{
  "model": "model that predicts nearness at each pixel",
  "encoder_norm": "layernorm",
  "decoder_attention": false,
  "muon_scale": "match_rms_adamw"
}
Rows from block 7 of the encoder of a small model that predicts nearness at each pixel, named by matrix and row number. Rows with one number within an expert belong to one neuron, the router's apart. Each number is 128 + 32 x the weight over its row's rms, rounded and kept within 0 to 255. All counts start at 0. Numbers have three digits each.
Before each expert's rows are labels from the 100 images, of 14976, where the router gives the expert most weight on average: "responds to" is what is common among them. Only what is clearly more common there than usual is listed. The data: rendered dice on a table.
# router: router (encoder.blocks.7.mlp.router.weight, 64x160, trained with AdamW), inputs 80-159
# gate: expert gate (encoder.blocks.7.mlp.gate, 64x80x160), inputs 80-159
# up: expert up (encoder.blocks.7.mlp.up, 64x80x160), inputs 80-159
# down: expert down (encoder.blocks.7.mlp.down, 64x160x80, transposed), outputs 80-159

# expert 32
responds to: dice: one; total: 5
router.32:128150172146097139135102092184152107126126061128058095147157098121120155106070116141135137181137184097088079134118146125100029112143129107096171107154127144120113149108073087127090124110149121136109075107087150081118228158206123082117146140
gate.15:136105141136134130166091100105114104071106152107122191097139105127099105158185172109172092116142087122129110154150132129160138077126123115075119131121210161200060106153116126174124126157131184167146114125141162195152137168108089213101139102
up.15:192099122144130131181119117106123089086124140109118168108133086126120097137153187066151095082128116122155147158158139112192171124111106141064112118118204187188090121138152113187120133152188192168147098093098163116100120184096095232072119120
down.15:149133113144118170176158123105158147159200101097148131081148199134168148164147116118167160060070166112161110122119045157144190122143152109102127102075165107149169079146150062107108152152170081129184109076126113127088157103112115191152123165
gate.16:157139111170130152076084157095211127089158111142144101132115070112096126098136066137135128169128102118110073141141151095060105141156143161182113134137183104100188148123112147083110115149092121067154110084135124144131131158100133156104111179
up.16:145127132131179174115124143105152138100177140134172117085103137102139147125127186109073187161123090177111073144106159115072097156078070103156122136131150143132198112101131076084128138121164092064111116141157197190146157161084065086109165185
down.16:119123162120120201103135038105160109137093164091134081183149152156162128064168115166120076142149053133095127133131100141113135120070140140110114175062116115111131161142112127158141163182146162100111091139126081152082129131150161157096100114
gate.17:099153120193088092078204166139102128146165144134110117127150131134138134108078138160137142119112108191054126132113163201122126174146186117098121140109101087127186118111152135143178188120095069111120099062128084133161122091150180127144109132
up.17:178137113070114158109064140078160143135114083128145224096149119141103129176132084121090172078168114124105082136107080126075130117071040128147103119156130164108111129167125119194147065153198162176137160212114080102155129184085072120121145135
down.17:067136150097134096097144112139113128119148094085113158114101149099153027096108040164087118114176127053140161160075102133138104100153123106185156136090109136111095167051161102085072122134130171128114123155138174110135138190168072119152144129
gate.18:080108105174069133223160123167133084107147104174083108160123175130091136155111122133110176108109062142119129100123042135159155140124086210129138126118150073130135115109215145097103136132087184109208150097148144147137108131133129140124142125
up.18:205143143124172160074126169104172149150151121110135119100132098132090112099191099083180130122168145112122170136135179118135105126092158115087080129148106122152060135160087115216169133141153085151122133090104078132137139166074173185169099103
down.18:153178178195146140113121123111134131154051138169158182104102108167143094132092158182137137155103114015126207166093157126094128098111086118156117154132084158125144095178121146145139063084173125109117121169157118144111129180088128125127144132
gate.19:147132134089111179130121145115118145124162117157128124082103105146134142161164118142095050134162109117120096154133093189175112140131070115123093122128113121145192121115101118140180082151177174132172074069084107147051175087115099133121122093
up.19:119093150142158145164130111173147115082188131142108079083176106102078130171113115136131033176092178114102122151146092119109130137127065114127126121129178119134136119168122110140169177175109126124124120082096140137079189205122082102110123103
down.19:114075179132091099064113125165082117118178140174134163109125119138106091109162129085131089181132133150076121089100148150137175104124132076120121124165149077114126111129166155142170093146138090127180150150129125160144129074079122182116130129

# expert 63
responds to: dice: three
router.63:143080106113116150082172070172111094136154153103068126167108137126115126078096079157153194112116216077132195094105081164175059081172112123105107123136167123158088140112132145187154060123209158082086157158100147153124138164133109100127152136
gate.0:132071137144135101096068123110127098085140163119191128115183156114176115135134121107097128124127128172178085150125105096108086157136157113117128120122180098192127110122161145134192162103142098120090100121162144107155148173214126096167152076
up.0:127087103100159134065112086116139183164118147138111092136122113101174119110131133136118047090093141075097051136148180174133130135137105134104115120150136089068160159149127154125116134147142122096163092162144098133106166076149068135111136102
down.0:170072144127112166109080089130118092105124113105199086153101151118116126170107202129141141128125169118112156079070138086138109122090207110119123154190063146144138100122158109125135177124172112100127164192077101155121069124161110187145102152
gate.1:111116145100163125133100119110145154112161096129147110112120117181141149139136141109132102046125154128180152133098097062093057136137178183174129133130096114135176105177107126154062071106144089203111098146189143152101193135089094159130115149
up.1:096128167115117216122155112097197079135094057098137108164108114116096121110124099132164065241072122105176162127144147110117133076097152132118171134140149157139125050143201126098152117097101129105203141153094125139199116083141099143094096111
down.1:055086166148142065164113114139097152061186132095121159165135130161134115167121096071067144100112071179171124142123010158136084105131124125153137079065117163187179087128180121091108174166088123126148134153137148125136122171161127120118160096
gate.2:117180121177128169092153137139159126086114130136130146147110102141139118123114187139135185154136137147118146134119139181103111134141165108124113131132156059162136115133119102147135131056139106117100107172137136140128194102127150115164100101
up.2:107096143110100125094048110092063153139090142125132126095135159088125138190149078082125083054120150118116162095131145101135128116151145167159159131137101140115117099176148128120098175198084174175086131130141164136150123115122170151170176169
down.2:105174187078152130122145095110112166072107157107155143078097117166094107142202092065094140179123051170088149149130137117142162096113125123150142106119080131038136148163058152149100127119104154134096090164093065131139180091159130171129153093
gate.3:124144109107099127115091134092135163100138138110107119093134120116149134183175135164164044165132151128159107161162109116115078066161151124140116129150102123163074193119081092165053049155128143112124081115104172096175137107117131135115108117
up.3:164117130105074092097155136138110140122114128115180080102173102128159116137187131152138144144121068140125149103153079153097183204113115132087118129132126159131187130171140183114156150109119082115146057139099099169057118146120155117165137226
down.3:110181080074142109099130166135137186086138146099142195152085148129148112127186121154149118155156143127148120152171056139196135155119166101148084139113101099081083086129130085120097050130148091113166171145123144109141113095119096155139161134
gate.4:103159159121108137107115129084076143122105124127179132112193126163161136115138126160153073143166095125158082123123152040103110117151154166064133130138140173188093119071098179170140100126122155140099108202175082174137140049086115140120107088
up.4:176170114112141163095135146049163149173076141103136124144163130148130130084169114180126176145103096105169153133116154125143132226148082199089107124123126221122094090127120153133138158163143081144142093117104066099103054133166174150126130178
down.4:154143095150127033055088104104131135115148123103142161158170099151043127141067116142120154160063168102172140135200138169115158137177134116113089110130124166143108107139144067125120148136139117183132152149108143139128046130113121166167146124

# expert 7
responds to: dice: one
router.7:137153114096152148107196106138187140075185122127154090106136107108076142130123118156147114122110153129086186187149088169093153112152109145114115148101182126104078110130175150139165118116184166066162180159129181144154142153102107126200141106
gate.13:158082153136115129107139148157118126167134099115129121098105134097068132144155064061136063114163144071118079139178113150082158128125153164172112131098086137141135142168120145166102104141179072186101074117140115107127108080214094184143153151
up.13:161110124158140110095133166164111144183116099117113135115123152104112125122163076080123080068141096076088079141143148201097135091091172157163089134107111130167129140151140176149105115151176094165072068147183097129143111047176122157129146133
down.13:109088094075061168177131114198062127098152064163111133090142161103145146089176073143133137107166175090125123155159113097156109109141110137149080173091113089171119138153135162114079116123178113133136148150136179138143086134138174096117112185
gate.14:129162124163166134124070128136117163150142138099163197117102131109108135133155106115133087070135085112119128125139135106102078131145117127147158126144111121135170118084078087116084085119127173131105147111149080173136128116160082121137116122
up.14:102121164177129171094162155164106145117149167139102182129123131118151129113075162173131104063113179105081174114147143115044087195148105116157094131118159119140101133169140132161164152139117042129081182078148160061135081164119093107157162109
down.14:131097133102145110130147111086100090140154138146104199147169118123100180143113136140085205114135177145073145132097091154131136132160184062168142151078113088132141054135150166193150038102091124135168069159152134054107105112134128129170085127
gate.15:160160168159165095109081149124106122156088112137141127147178165154140163102118131160146083112086149144171136109096173170079113130136150131225152132140091137138204135083109142174092119127096055152085077148131116093216177082056089105117101130
up.15:138177110095141081127126105094105129205099093105117131175144158098086114126146098127102098118083121122163122109102114101149152178191136134212103134154123185096119139150076108178106124111128107124104092128127144145241080134064106139145131131
down.15:076127128134094093125085143093147098147141096149122206192118155121102131124190161122155120102138086136119159088106130104094104129200102132116133193120095148137146149157122085147149153140057119084172112105107151098170066136135124104166118109
gate.16:065101167116126087101149154150097162153179166121123052114178135162112132158119163122172157142176112171069118128130141167143139197180161195141114109126092095148183163078070075103108120142095091162138152130099149064094119127100121139112135128
up.16:136133126070136094097171144161113138161166139170160104190092167132124131140117168090116092144120177148082056140134096134141096055143118080108073130129115128087172152103160151166144133134097145175111131128145140094073154062073096121164141138
down.16:120130148169119152051102125147133070104142088093188069117088160161145149108138127100184086142112165074075112063131146133101106113132112138146169161103098109183094174127132129140129141122154041133111175093098118094152150131103119126114111104
gate.17:108159111163156135099042125129103127152094164131110090152035140109092114175120121117144091171099065144179117142113123149115154125148158152094130134130074129145228112149191075157166043143068170122157071145164091132149165050142106164099099139
up.17:115121199059114064135131130091168103109093111097163116134117144132180120201114138116162166171119105162114103172097115065086127139142133163119158124129104142101167123102170072151155084071099106152164125133100125141070094072157144144133142110
down.17:157162107101084196114169100193123106147166099135108113125170161177095152113140144132204118209088115118138146120089109106093135134047100129119121171152047070121155121100128107133178171166110132149156130086139116144119171116128118086162112194

# expert 20
responds to: dice: three; one on top
router.20:132079138096104178140159107141154160122154126121092096137173100168072159101103124159136139150152156097148153122129102153163069153102135162111147156086104148145114111160140175128133096101214169105143208162155125142153123151159157113162141140
gate.2:076129131118106116170145088125099129121164122141118142165125142146139125087141169081126159139097245151096103103130143093106090085110104100134122126104136105140108153132096158129060186087255152104123145143085070149109156142175150142138108128
up.2:158165105195249129071098163122182125115138137069086134079122110130119125091090071178136152163168142120144188123123133130116148127152159096107139123119099126092125089121144110075170165079147152158154097130144134135113137108108145131096127192
down.2:156118212143152145157131089153144096158152140183139155132159077103065096092149182102091148181122208214077146170130194102100093101167097086127163116129140162106118123121125072115085144069169137153094084156088099127122132115091125101118116093
gate.3:141131127172181128133113118100120155094127178110149109112111154090090154136068117118143085191139159161058159118119183114099154080162149134130155130138086150110148083186139135082155139133085110111125132100080116126147155110180060096132106100
up.3:133149100196242121163091080129157121122061151121133116115126116108128154088131107118148147170069187127107175112130179101118133094145132179132162126141120142137181080145159118122123183111084084153118131105100164100134171113193078105146140082
down.3:077111119104127100087153135099115113139086096113171193139128147145089145146141141104148112143167138079106115183107140081141152083117123123096109076123087163118101145121086143132141110105112192116121078150119118168082043124122151148129137107
gate.4:127109102137134155087136145085137092182152118111139128147143108132150123103121122153171119170120127098092148129115161086166106144145146135191140135124122173137121135158118100138214130067105144078173055085092116121115151138124095128140118136
up.4:088135146148151091103115129137117154160135169148154138134109131147161106120107093125141053137108205127130124146156154146103078056134140071124132118117123093104143154153137183151092138104067138142110148097070053123143165129128141126140131089
down.4:106156173136164182132181093101107144108169110133114145109109122199129179170121147101070111154109129098076134126131124163100128112041138096100122052102092120132148149174127132186140126105176149145102156112148163119133177159159140148137128168
gate.5:111147127133104146063107131162110150134179168155117149153108133109128143101118110097118132165118147147097080177147115098155111105131126115161079118121152098137121078202137055119084126157142125128106120100149099139153175205089106112098153146
up.5:088109161080188137144191161159164132171128123104128067120094136128137125122179116138139116028156156133195143102120102167059130127156119151101180138101077187118066178107152134157148138095102107110143116123132186126101113080179103145164131101
down.5:098110169116124110180114050113084157115161084160167130127173144154113128124165133105104209060154134090113130118149159101128083141119180164100124144148129114124115017072162162154169184175137138179133110097144110127129130141160134147200103156
gate.6:138123115103140134113113114125084150138131106149164161127140112144092126159141097103166068190106131145163049124125101093204140098120142145104134130118147214124139099099116132068104141162104142059166090102116095156056044184140125176071115156
up.6:132129089105083189114132122134116149157134160137128136151131144141113107157147118131116061178103128137157124120104127141241180139106136132095137124103086150158145105055105078061109135134157170091203079054217103130056104221132138138142110132
down.6:118105049143119129176132080113163065145135142114107168148079126114160112045128105095150085161095191079125129093172080131080178132163107126134100150127146153145126152119118086127099129204096102077128099103150133137162142184136088133127149111